config.yaml
model: "class-conditioned image flow-matching model"
dataset: "simulated fluorescence microscopy of cells"
train_examples: 97500
image_size: 32
horizontal_flip: true
conditioning: "class"
arch: "dit"
objective: "flow_matching"
cond_dim: 128
targets: ["cells"]
num_classes: 4
cond_dropout: 0.2
logit_normal_time: true
norm: "layernorm"
activation: "gelu"
head_dim: 32
fused_qkv: false
qk_norm: false
moe: "top_k"
kv_group_size: 2
num_experts: 16
moe_every: 1
expert_mlp_ratio: 0.5
experts_per_token: 2
shared_expert: false
patch_size: [4, 4]
layers: 8
width: 256
positions: "learned"
optimizer: "adamw"
lr: 0.0022
beta1: 0.8
beta2: 0.99
eps: 1e-10
steps: 7200
batch_size: 384
epochs: 28.4
lr_schedule: "wsd"
decay_fraction: 0.3
final_lr_fraction: 0
warmup_steps: 360
weight_decay: 0.3
Rows from block 2 of a small class-conditioned image flow-matching model, named by matrix and row number. Rows with one number within an expert belong to one neuron, the router's apart. Each number is 128 + 32 x the weight over its row's rms, rounded and kept within 0 to 255. All counts start at 0. Numbers have three digits each.
After each expert's rows are labels from the 100 images, of 14848 (inputs lightly noised), where the router gives the expert most weight on average: "strongest on" is what is common among them; "peak on" is the class under the peak. Only what is clearly more common there than usual is listed. The data: simulated fluorescence microscopy of cells.
# router: router (model.blocks.2.mlp.router.weight, 16x256), inputs 215-255
# up: expert up (model.blocks.2.mlp.up, 16x128x256), inputs 215-255
# down: expert down (model.blocks.2.mlp.down, 16x256x128, transposed), outputs 215-255

# expert 7
router.7:132185174137139091108140145095184153123134170186104092160116162157191137126139139097185121116118104152150099119084169121146
up.0:111139111148086179143047133124132061087081163097105133120130113118106066112114136129139136131197129096130073109153089177132
down.0:065129147109141103115033121169129082140108077156176121136074122133141018128125142109126081152041143137122174137111112156146
up.1:132122157130094111140131136173116152088129120093072137134109142061137133157161175174162133120150093096127094156094099142174
down.1:145155129058173108104120177165085132053149202176166114074133125203124151133129150166126115181142170136085178090149074115105
up.2:091106125151087148084115081097160119172143120132085081161113131113084194130118189100077135123181086093172118070109071193120
down.2:153116164095087134139101129129155134104170119139112156133132174132092189152103129059112140134098064113123106200140170198115
up.3:119127108095102136157118148168130157099066131000147131080133118140133164154095124119104132146099135166029161116137139174102
down.3:143115152090152146093137112163083150141081099200130143150079127178139095126142122106103116071129094090178115124147063120124
up.4:111151149121162161126083150105096106085165097111100121097099107078059132143150147160121147114118178197120108130122086130141
down.4:102137138109134123137142186097092124180103170143049123117129156112103137135115116140130165126117225008105149134100203091089
up.5:105109102144135098103160130098126191135047099133123131165101113121109084099149156124137172148112162152150144124104108141142
down.5:162166120106150149102195131158152125088094112108124148142108143098115082113108094092138136134173182151137126138110174113161
up.6:152104155129082157098091134174129103160133136111157097082043107167046099136132174123137168164154126130132120147127133130133
down.6:139109155149092146091142098074166117067114157159146078127161169122094108154076059146094195184133068123112174110150186139118
up.7:165184180118128104128095118084184135156129139152110096159153205131147191115103156111118095145223131138111135103194112044133
down.7:120109083153122171150125135150210112125161131098105160198117062111106115128078137141158163160166141096128114138091183184125
up.8:187152132135142125121124121147106157069106089128141144130122161156101123105146169073128194090133152167151158135077114092139
down.8:095143140105143140133112141146094143110120148101161096134070095190116107126117056131101135108131152085119102143116147066104
up.9:111099116120102187146147153081100181137136046141051152114107126162093113124133088170124068094183148127160120152173082128117
down.9:159147092151100077159162136166138128083162169087153116115088114196107116122147186124157043128137129150131139107125152116181
up.10:084145119170118210163181132129084011072120146133115106101139160117166133105092132091138127136125137109104133119125138148130
down.10:094110133084131108127126100086111111168145032098118137135104118128198135113135140107110107152138166160127144137106085122163
up.11:098052137133125113185146116159192111136100095137093104135084080081106080134175207104094090146179131113121052106138109157156
down.11:115083119163166172122133131082126125149103149123161178111106123156111160136173172154104198151170161116152063125153116106072
up.12:131129091153125160184121138103093053114146159148119061128068173118133147110113104073145146114103085134139126130087112109122
down.12:068099135089130131160112089155109132157140046095158154117145115145176156097103144105117163144126171126086126124115120130180
up.13:095170144134082155096111135112126127133186149148167128090188088142128077150134109144147203164126155102152134072120133196131
down.13:126068119139137088190143132124079115127162058105105115016165144101169132181151123150166097134130136086092150026137129099168
up.14:093126128142207110100150083149062143133173151121189182072098151113095177075151128124197144101094171146064121140093166160162
down.14:084152151120141144145122099099137119133113141177143118068139150138106123113215119140234157129084114113184122149158075137122
up.15:186151075116164096118083143150070120097142155093172111092106138138101140142131050133132101133093109131134167148076123166108
down.15:147160124147110133143133121097153131169172124146179108172124129106111120120117070087086154101101139103123127090190119132152
up.16:130131110111133115181131107219141140147128148125105097091131124124139151092118167104086155136061153108142169095183157184138
down.16:133125169127122096143116102111114143176141097106159094071122116091117074194101176191141105123100116162062133077088119101137
up.17:150102159154095223092067129110126226110104075171146145103126086130085085104144152110111144107130138147131115125143130124104
down.17:154139092091092085103134115160141151120121159098139107113094144138129069113140105131141160125191123120158164111118141141154
up.18:102105075117096134104136088098139121125139094108140144100163125151086125144077129123095188199164166157089168117145121176113
down.18:119096186179207137143107113138134130141092161135107095088121150061123151148032126103111047151150111089145130136126160131171
up.19:133123064129107167116088127066063117145174147116121196115133086134165120131162151152135147128206157148143089135093136124119
down.19:126109171093117084152160130146117123077158096102103149106101129089078151147137140112134125177169164141154168005129173119109
up.20:088102065109158092119182122129127126112162085117107127101086067150121042119105117148110204170163119146132184138106115094137
down.20:138146155166089099135135106178125129110136116177139121140117125133180140167093088141059101061155255088133124056142133132111
strongest on: yellow stain; crowded; cells: ten or more; out of focus
peak on: cytoplasm

# expert 6
router.6:125128089160126132138150102113159047131110152156100162176159142102196107031060133137150133159118095113130140074126176131094
up.0:098128128088171115109171112180159141101134092109057153076112090136116170120135117134154185086089157153103178131085125079172
down.0:144128098156123113129144113145093121087171175153130139128110173135130114169127105143104107135128127103161157176124142118107
up.1:110089163127128188140133150056175152180117137141125122178093146128155115144190119136120057155135116115175084157147115089147
down.1:136130192163089107097082100247176122172089170145120130185175115122155084088148115161065129070139117121152090159092133189111
up.2:171193112107163123082050110111173136167141138120163130136116139149102114114148084124179059118185169179123116147145158132140
down.2:114095127134127078171145130065086118155160107114100129145166160104155117104099141136066139099153118108116133113153100163117
up.3:093105128076094162157120106102082115166125110118142131122094177128131149125095114147139131137150116167115127128151177165119
down.3:138066128178179168145122127155153144151091193114083117107178149078160135155050122084123145146156141129084084122134136092155
up.4:133132121117102097089144129154102139098128118061149157123080152166110106140114067081157224091066115068097187141105123167126
down.4:155138078138107135157120166096057119179169142134120088196066172088118157139125104078142101156102115129181170161148165111143
up.5:127138160101119096187124103108127136115102096072133165167121089150131114161194082125115130133080125075118095141116099105182
down.5:087139107126124127107172090103151109076137124139183087117127137119064122166128122130152145098106146148144113094132137139117
up.6:150075103227132125191055166188143103101190155101109163071058136091119131163143070065148183158121156114097112141130077175177
down.6:155169107068122133198092099158149172133158129115120101117156172164158128172105151028146135190094130080126142155132167120180
up.7:152142124160124113169152151145145122160156112052107119137018128122143131194115101128163152151087149103106132085135103169148
down.7:151194101133080162132112133198125035117146173065142105185150161144094106135151160076119125105117134105142090147162146159139
up.8:132123084142128127088156106117111221146110134116155083147145124202122119144112140135102161194120116098225127160175104134192
down.8:096142072150143144103143169121067088169136210110170129091124089112183162138116146073082116095144204142149131108109087111200
up.9:118131106117146110136078072119158124139105046114120186152146149083154159096159120200114126104111092128156115084068113128091
down.9:145130120168060159138096139146144142055069200093116163130134142137211110162095138140133108065121206094128141175158094161154
up.10:087161166129113083112185098116126127159127069106104108125192129100138115151100165146106086155141137181099159155124131148100
down.10:096131134154158112138101144140153151112166144102119067152133129097151113136021151177099190145123179071109169112121131127140
up.11:098187111094086115154119085148145129183147112129155134090168109139164122147093153101089116185150128165134160070125109129153
down.11:090086089217128128154127167148144108153161185090165126079195193079130133174121123115109128154108168056159105142158126122180
up.12:116134176136122137170120099169171136158136109151106120159097142094119152120126143171093162166142092168111159143111092164108
down.12:148086119175108090158122152136183111137138098116169150148097190139124142105132132125153110132173135115096144124118113076111
up.13:114161102125126152177067127140151135122156112102096116103128179092077157057138095090133163136132113119193071099100170139166
down.13:150140149137130147132105092156132164117093072168146108141138083134133115044096132108113145112137122123124096124091051085147
up.14:092059057169147123149133079100145130124208125111087186064133165119167180073092109149147115182114103121099166098110100122147
down.14:149131159098156129066159166123166164162114141167131086126089113151197158059144148139120182150118117164145156135111109101089
up.15:094123081145074114101109096126129115157128099138140095111145075124122122143107113100086166173194170140157138079128150164182
down.15:115104165109171136166164156125146149121103161177066069101155151112139108131042104115124114157194172127108134077135167109129
up.16:109133127108073142150092161150148179185099142122144134148046032145147096177150127121134130182154135092100122077131087167127
down.16:126189164094082120131121124147111083145123131135111052118152142123146111049196136105090135113164080171105088125149124140119
up.17:065095151068069111124130120154119123114117158101107186094147132126141108191140137067109119102132169120106122115170133119117
down.17:151122123146173182124137116114133115108097112241117060081133159117108158152093112091141134135119122163209181154080125102161
up.18:091126086154098143129066091112130162105095111125110118124125158064151101136152106149135131065142122137154099137085073153169
down.18:108099121158068167154166145121096127087090079135117117108082072153143123142105101168120122118116156116094144095127137070207
up.19:116095112098176081125121101098082152109093116100155132145097155106127146147151088128149107079154163136113144068105142116063
down.19:094172198131063148126143129103128087084129137113105115151118097149135102138123100157121157093143096154076143138124159148092
up.20:127119069077098100170167100119143136152094136117161170155125121173121126107138133140141117154102084059156149093181155125168
down.20:124095156167110148089125173134150149175102178124136106120123165055096138145094135116144146109084146137083133163090172093082
strongest on: magenta stain; crowded; cells: ten or more; out of focus
peak on: cytoplasm

# expert 10
router.10:127159154132160085130141099115172213173135119019118152119144120143168128071125136138112144151130080122162108094106142126152
up.0:108172094107100155116143073085133104130123120163122143087146134058167188103099133122167089180132111165159142131121133154164
down.0:119072173199118151189124172139086168177088155097097152098106183105131106118089164094142156146098135073104089129129193088111
up.1:109142149090153154103118078174103132161100157153146126168123137136068089112149113152105079117062061114171106178118187125157
down.1:133080120139151106105106184102093088151098095084120144163107120069111159082118117156151165069150143130158144131173076177133
up.2:101066069142201182158130099129088125065108162107151199210140193107158127085117132169125125133109114111137116103129079097053
down.2:102165159080190095120103119096146079111058120101179091128123127129128092166073133150131102146126120206063125132139173139117
up.3:126095108124140154123131105153143146104163164155128117082101142115125180162128110167160093128034150100128099173158147167155
down.3:107140135155167135081085133063131097166148135106134158063112093142172098162097137225159163090114171161111108097173094135081
up.4:155157139077130111146110079156112133112061189115135171155190184130170142102159122080164144124119104097100133057154173107150
down.4:135081114196052107156122139092160090139083084132175126143139151079127123167146109162151112125108164157125166144121164162131
up.5:127185137116182118159105154119134131104153093070143092071041177118136152188139105131192068180111187154111096185138130166168
down.5:104061101125197161135134105104062168138123121156180092074144113142139106133149140146153062129129169129117143097136104110121
up.6:193130143122098181146160154115101067102140153098156108053133161121116134126125099183079122178108122139122155156113107085114
down.6:118138141088120055125118112159078139137145081169088156120149130167205089084130161114113123152144119151190136071106115087121
up.7:105079080105111145096146091142167120096136108107164187165150126133158164134122133178157143192119076072088135119078072126118
down.7:131124122162167127105129136151177182111194170113116121072137143116176095170097132083159131063112165125141088111148126101169
up.8:118120164074129140156099086166098089149114132140116121092135133063143167124105109061117097101163136114068111127136158150120
down.8:179104148105132161144121103101151132118133173118127126114091207154118097122072109114153123121146133104168127144114175109108
up.9:081155154137129042136102122133153186150155079168167123140129119130168116189135155101133118159162154118139096097112081154133
down.9:120100084134121205154100118094157067105160160115142151157116140100128121239125117112178119163096186121047101184139151161126
up.10:074155151105087141117098110099148120120091138130089101139101144083114087124154185101122039104185118149145090142121149137133
down.10:127103109124151144119127128131098190144114090161101174182108092164161139125133155131136145169148125091169122073161170113170
up.11:151152104098095109127119103108120104081110154098136225128166162106154180131094188159119180080154065099137117092153167088170
down.11:068117103148059137143174102083057162117135145153120092157154197118098120121141149005124130158131087166190143156147201159092
up.12:130176142107100123130154097086112141139140142180080168025120049155148131093097114090131083163072151129028172127139168073174
down.12:115066152135106149131098123166116000134083046138087113056087219102201145150158147142158120128136112155238152119142110173123
up.13:119144120119079089148163096151125110161091106150168155140120098115136104133089132147106118141119101084157097063178161180139
down.13:089101097141141130173116111141129155138100170166096168128125157096078143162100123109135136155164160047184094138109234125087
up.14:140168121114170096136107088111128128142095183112089096140126107133126133116131165084091141075141108117130116111117155115046
down.14:136195175100141125168124129114198076086105096079162100084121091126116115096112124129139147067134145199086102082120112125114
up.15:127117135106081116137122082138117180147100141189119125167113111135139137156160155155107142089192146127133055078111103055129
down.15:115084133155046195159081126125181000131111101106148147200099144110148099207156132101136111133131148130066103164158129184143
up.16:124191121136142108145108144124185119131088156047130140153136171140183126119117099166194145090102109108128103082093155147092
down.16:062091163126146146130093133115144161148103053228141188138142052102189099131129158143053115165145134130087120152104102154091
up.17:192171122143133202117142154096151124067156131075151132096087112119094255151166082160205154138153084136153168167125115107122
down.17:159131105107111110139099110121148151158111119119117119048117134154115135124130141176093134185158107092108147107100133134107
up.18:130072121161168067104139122131090106203083153125115205146108173083198093135188100062138162130119187120153079103105150107104
down.18:112170126113167162152098128124104138152090118079140074099084110161161083149165141113184135143114120121074130126094131164182
up.19:137083150177147125149147118162166108155151098147084079074126152087146158111109120148076149111163088134148104104159137160121
down.19:193121134088129127147086086147171188123130114102093148073095157144100156131126127115142146126117160107153090064151173096129
up.20:083152132118076135144119125081103126112162185112176170124094101135129100136158148105157126161076128135122092129128166167109
down.20:061132136087107125146133137141096124084162077101089143073164119103155198137177140115146143178080127173131170106121139140111
strongest on: green stain; crowded; cells: ten or more; fragmented nuclei
peak on: cytoplasm; nucleus

# expert 11
router.11:072122151086098095115108054147150184149085178126133133120134109147101141000183129128138122101120101120179089146138171117115
up.0:152115142092203177180095170114100109140173167116171131141104074153120027104168125136094134109145120076110102155191134130134
down.0:153127132173151129186126116158097126144164112155166091163091163140129059093137088113114111122129138184124128100095110111169
up.1:134172193137132124104123118178135165144107129128134119102148113167108167102101109133068183128128129102103144055174119113107
down.1:119117052178092121127128126096183071133130121143145107127123132084092088137130124130135094138130118144067139145079104137154
up.2:118146058118095158135101152135132110095127151112166107129126102142077203138098166196100106169076108103119201147145095138148
down.2:138088156145063112147107149102137133138161133121144131146162132135066192157139084165112103159160114150133123110079165147155
up.3:136143102163082123143126089079134159105112181054122142125125073162111142160127191135157118103171142137099132120090151078113
down.3:107091163098107153144091128201136097166145082132161145104123171066128113159158175109149146136137130117116134102146135198143
up.4:113140091073120124127144094146078126024119130072119136107149143118145146041159116185151120118120042116170129172136109139087
down.4:133158180173165097103136148139099133159070127208166120127134119123095123055122132170099137109152099066155122120131148119061
up.5:168081085116096119113114120107168121142126128120102121141083154148106040124126100110058138165164146118130104155095121142099
down.5:127117109101161072124141116124121130138106124132117184151147115115126195164129087135109120100149120159146116146175136124098
up.6:119078161121046193157179132142111127034118080144142069136084117089111117142143092162170119087130109104140100129169101084110
down.6:135134156100069107155111148135131134113145123119114209120155106170108097144142113174096169127158148171131127102082176153137
up.7:114182139071093054165116195149118131124147086112126188153150123133201121203151142143132127129142152133106141065112108139126
down.7:120114102150107145163130136081107113130201140109167110118143125137119134227144111142152105119104155114138131155127206122157
up.8:115138132128137187086104125112141125105148145053128180120052097140091134193132125109129120086125192090093125175158113108098
down.8:133147139132176144104110127143141133098110087172124070093087121069122137137115126107136089092122144159163165089104170153158
up.9:116089119145132073136121102098093122134085091111146101139115126109134172130164143172136095131111141112165142077101117162153
down.9:103222145139115093144128143143153148134196200147089087076117137116115096142125161203145172192102116078112158081101136100104
up.10:088108124088110062147123145165129131157045081088142108074129231148108143124099111137147092117136182121058156159159156142148
down.10:129116121112150137103130140137095109163062157128175155103117061096158136139146145130134077138150159107149121111102159124110
up.11:104135120129085085169119155156094113142135152140108125123150107117130177183120133101137098114132185158029176170114111149132
down.11:152144125086076156153137128094136138129167176108164112109142162105115168173092121145124090173148128109186123143100181155150
up.12:149115122100085159139093158121175117078111097126192078161112063094110186171143169047124116133162171109070095157116136163161
down.12:138155192123133153116141124073148113166098129173115054120081062122096104105161147141116187167156121109141072112147096117081
up.13:149115111100126153155109114160151117121146166082163071151100070135018155126098148150128103102092153103125162177130092113111
down.13:146127171187068135167170127120148128123064124142173113126164189080086141106136106156117121105150088183107145104094154121129
up.14:141177134167145167127135186089162124163134111122144114146099228148174085147112147134080131209148126088154133127115117169102
down.14:091087092111129127114136146118169097079157145148157142138140057127124139142147118131109105185134125111102147119121151128148
up.15:190143105103147153137195136146160122142160148134147182148136072127140040154117083114103200165127144142138142204131155124126
down.15:124164169107124073145125125184165116139160146116114136132136162098125136149095140092118113100154061150147187183107151144137
up.16:160129105133114135099120104129131133127119161123171107214110141134166143137152089051114127067114134126109123228136140081255
down.16:139126132141157110106136083143200118150148098133162150130116155151165107123136140077121117048133107083122152058165096136154
up.17:088150094122068167175123164123134132108185118161083101173134059140197095184130090113112148116135060119160161107101089157085
down.17:119100115152092115177129103100152098092173180103115191147135161181194154188130145122111131110134110126044116122130172180119
up.18:120099157127103151097109160088139115051176112135181164097134144064120133166128132163117138083153150190141094117090117099129
down.18:111170082123123127098149155122116122195166152106178102106149117131117162170108127131145129077129178122101140140089162081126
up.19:101181164170162084149098136118108148138087152132097115118145145140097092180126126055113102106099215118066097176081132185105
down.19:122134086115149211112130139108159132095089083073127136128120126127142111135137124051111158073119142103122125133129122149212
up.20:159134099070144139131104160108121075157113125159134133064117094103126107190158113181146132165140120122181119146146141123147
down.20:128169076106170161127123119137117163077085119189131091117083141128120108052100121114100121160111170144137144128206109109130
strongest on: crowded; cells: ten or more; green stain; ring around the nucleus
peak on: cytoplasm

# expert 8
router.8:129133105104149137142152072129155201101113109002130110127169141137098137096103131109133130099126089100060114099150146117106
up.0:107146148090095114139150135131094066135100140255138112144124101129152097151109126112158104138152138152099141103144132115119
down.0:176118128157104101077155156168178106088082179102137113197112118154132135054131120214154135072154079115093125121161132130182
up.1:114134131102177161096075121084104111134157142129175116139094073160110082133181159108183144137081132136147138154119168094158
down.1:062224126081124105114186135086144166106222142070080067083175133139120160153137136129108145151121130119111187085129143178099
up.2:135121086111105135124108133133146166129130121140079090135129118111160133143148159181138175127137095091155149138087100137108
down.2:144096108149095109130106132148167051098133156077115160155190157131122162169090075159195178133101089147102082129161140172121
up.3:149093156171119138155132114110119083135066106172107153171157135042195158103158114086134153089144119088212113193090146069158
down.3:151142141175093099148152136119093162155095081152093101133165105131162130123153145158092128095144137105151147096130126096179
up.4:071120177167145117105076163110171111144146143090123126125084117135170137164148117087137105125119181144095130114160117117110
down.4:128176107041184144091131098131188188103138171192170151100124140177141149133157123048097100143127167104149180147155119135102
up.5:105157162149142101159179146108088106153162086093123177065146152112100108146154142121097077247106105095102139107143156118103
down.5:145134075105139128125178132098083173141168113149156109096148170109110103123139135142146105235108072082127147137075128114148
up.6:152158103083114118110096177125123043134096140110115107128163124137133109170156131107098123213120170160165120115127100137162
down.6:127147130149090102091121148177141104131057089175175136126170070122111112010139119130101125099131099128158112148167071118101
up.7:136148070101129152122059109106178114102162145115104185158121066165141069130136175097146198141101130128118197134098149121182
down.7:103112140141107102114145139156113144108150103136104148151181149101114152136133129097117100116130163158169177118134148136105
up.8:117176161093104138166144117186091120175142080145099136107117138147124152120121121118091210114081127112127073112114157209164
down.8:101079118128116130120119112134084154083118086144175095062137166121121122127110128158153100159090150147104136060115155109100
up.9:097176137073110122095101123106099115102127143116152127187034086052153104142166124085134182092120154191153111122127106103102
down.9:101129121133066139109118166086158169075103142112115157163171111210138121111200096048109067047100125145142140140126146171171
up.10:137155097107109131099126107146110117136130134148089137076213130101146153106140115132185123158134133169162171090115148104171
down.10:168083160176119094099104079085102206099154097052131144131154089095164135122127131106111134129168140137129151117142114148177
up.11:096138077136113172174113157149171042166164116121111100146120131108123171132094141098090135160165189160171146155091102190103
down.11:142102174199078093157124115076138142106126132126169120202147138140089115103132130197161132098146085074087115139142164148145
up.12:128157139079110070114098120151108121160126096140093189096163095129153142081202126128131118204138138178153116161133177121192
down.12:115182128172085125073097127137136166122099086075182096128145095117153122109195089112156143094103116170059167166125102151188
up.13:073127099073072143144151114049161108162145093178118138109144160078121093147104129168130066149130136121194111148074110107132
down.13:137090137182116051181120126104094151084117078083082109073109089131222146102070101205117154089144106070102115012134130136113
up.14:123167140117126108149132099128115132097120110122052116150115065147115110162195144105156134153112107096071144190166098086150
down.14:128147083099162143159127141136124214108164127041077105102026165193183140150124105075140125121134102074161112130137134136164
up.15:107094151078175172134151111128137116110131147136094145107100100104130140134134174167202115133139098112139145163118167080138
down.15:105161096110112155147120152119115145128185167136163086119087145122136133128087148103113117126131164101140122128116126140068
up.16:168123117127132136136147154095152097215156148124159127095068088158109118156161130163150161180146120110074152082157163103194
down.16:133152096127099083125103141147117150167159130126096064124084166034119134069158164126113128081136064149146159180127119143141
up.17:139091123240192144106143125103157128170255175092130227101162183138153108032120119182133134173157121124070112137121150149115
down.17:164125191137183085046102142131143151103140070160172069135137106147118129062144140107116131173133083079120131114132060111112
up.18:194114125143076127165084167155179075101127172124113113197094124100191068141164149113074174142146106156159091116096106139111
down.18:116146210123158117128102102149095198176106080028146098164167120125179103101157136109127150116125106140055068119105136141123
up.19:086122153130155147123086114167118125149107125133135099139102121035122170121110109162078124153131149193090122156101058150072
down.19:115079116179143145162124104071172121104134096100126083152127150246175117150076094111140112129114131112124101149129109110136
up.20:109158172133178097117100115151104119081131139127094109110115061054111131133112163134074121134154119151112142140096124150155
down.20:121100101089165172135102132067088149175156108111127084220081161192076155145119115118101105207126105079129092179144128096136
strongest on: cyan stain; crowded; cells: ten or more
peak on: cytoplasm

# expert 1
router.1:154133094134147103068107086141100019088086168151132132149084150073104112000103127104119125121139151143161134117148130144131
up.0:115168124121110166173119185077090094096129138159069103104113101080136155178137120114142089155113120159113109125143061171134
down.0:053141141120102097223103136169114127138174108099089189119164169104115148177134183130139094170116087114104136124114200186083
up.1:159166123112134140115067088051103123176159134122153179108147111133159102135133109174165106142108117118130047173109167119115
down.1:170068166135101120133184114191079185115140115115147119138141116127131141116142085109156138165103055142115054121122121109102
up.2:147187130160171126163136176133143083123153102157132076115124141118177240173109155136174177111202138124132111131121107106090
down.2:107081137114172110165098130104128171132118125109153201115131103101158215184155108145179159132070149152093115136156144133056
up.3:143144128129101116159142181155107121153110138135113147114091153200153064131133226114125120142157125168099151143122110106163
down.3:092112155100102170125136126093113134110094112097124131107106114175107070125122083135117107141120094114161084127126163121111
up.4:056107099117117136115201122114097133143137112147122113119121141121152114124099173152110201141103126100136190084090124162147
down.4:126122141132112143159113140131111145187145081138176091148185147119092134139123131132132114134128113165116143038139160111104
up.5:199162079152154081125128104118128142215115143095120152119139165122161122085126092110130134104117106092137070138118205126194
down.5:127130172160157157082149100121154111110111107172120090152170080103172113040148147111125125110133111135149129127116057095165
up.6:157134106035125108180127079119132127054145107065110148143174126148143110068144109194147135074118076114158125137099137128113
down.6:177170132227117133118132151095165205145138167201177085148111122132108112061150114147147131123101130106122133150170157120087
up.7:110138151123180198098115106134074149111127174142118127090097159102121193113134177157133137118140112103098089175145108125144
down.7:161101123156138028136173115140111147145143122139069130141156094072149163085123100146084124092121135136150155103104113100149
up.8:137109132122155149095119125118151128126134112150135151096130098104129210136135164134162027103230140108130130135135124115116
down.8:129143108129146075094118149159118130115189139114118107088092146067150204140130105130113024111068054182095114128098119124079
up.9:146187172161140167139072158113107115095171170166163149103135115124125031127129152117112109220118127103136130100179137114152
down.9:117086121113152102144082115153132122124172131100158127081115154134059040144111126138138119216143140179090182134105051120162
up.10:070157114107196107160131121187138138120123160124160129124163116149105184129134070128121147105090118096152202148080115161115
down.10:112155129104117196162140137064112142164156168122108057153159143097119082118136066115129130106092129102136145163166146106070
up.11:158112101109080155143094170163093124158150150118167099125089117189114125128127118153103186145129143183084137125134106161125
down.11:087151113111079109179097115109135140097129133086151130126151151179073121129117147110135197127127083127182173131116180141157
up.12:141136192136093151072111104112118159103097127144172138164137183165127187119123181108109148047096116116110127134148124126127
down.12:161124101119144062069135111158124199119069135157127116177115105128224165077101077125112098024157087107147185141116123110159
up.13:156164159165134114140063138188048134154098166134124139094131164076121164143124138057083149131198164116085094096098136127140
down.13:098105065084127132138107105144054139095099107106092087067101136076121179142146121057120115137099101155167181136124103099216
up.14:139190152092098050101142062157134153137135163092167208144145124125202115098186118108162140082089086098164088101096164114101
down.14:126115075204105160119083137150131121168073155148164117160147116131140148065162119173158110115163146092106105156105098154134
up.15:175166101123132100132060120137184137133138140116180096120132121152128172134125073112086159149041100100144171150083116182165
down.15:119173121146138119123127133116164109111182128160114122144128087123137105161123116136118142120131147066096179016141090104153
up.16:131124139144182149129171157184182116154196058141153173109154120142202139203144118118117120081136179149117175079033145143041
down.16:128148111118177120095130147064138148128175155099121036142069151140184130197135139111106120028143187108115120112155123117119
up.17:114133063094156127177120098141097134110133113033162176109149078124114160113116089077143187125133130101020164124151154106148
down.17:121145117154136099150144131118116161073136148171143069129127177125101115128083104091177054139117144214131173111095135108128
up.18:191140144108085077159088127148109142118068125064122136055164209125095131088164111102134131152108143081138106130090150166195
down.18:196111106154162159137150148117097127152130160201144134113173102115169136062182073105143118044071145158140154082149110108173
up.19:158159161118085120106044143085072108123171168149119135113167040126135116154145082095191187149186107122089073139100138171137
down.19:170055129127060131145194098162096193098141053106110125084154201149097138185134105114179092162135100141141098103135181080124
up.20:130152112228169156164090140137028122105183139100120130106135183106095149108103130098046113170146122120121113106162122137147
down.20:114111146029139090189117106153095182117180115160131128117143085112099122120148112110150103171099121169099143163148072123110
strongest on: crowded; cells: ten or more; red stain; vacuoles
peak on: cytoplasm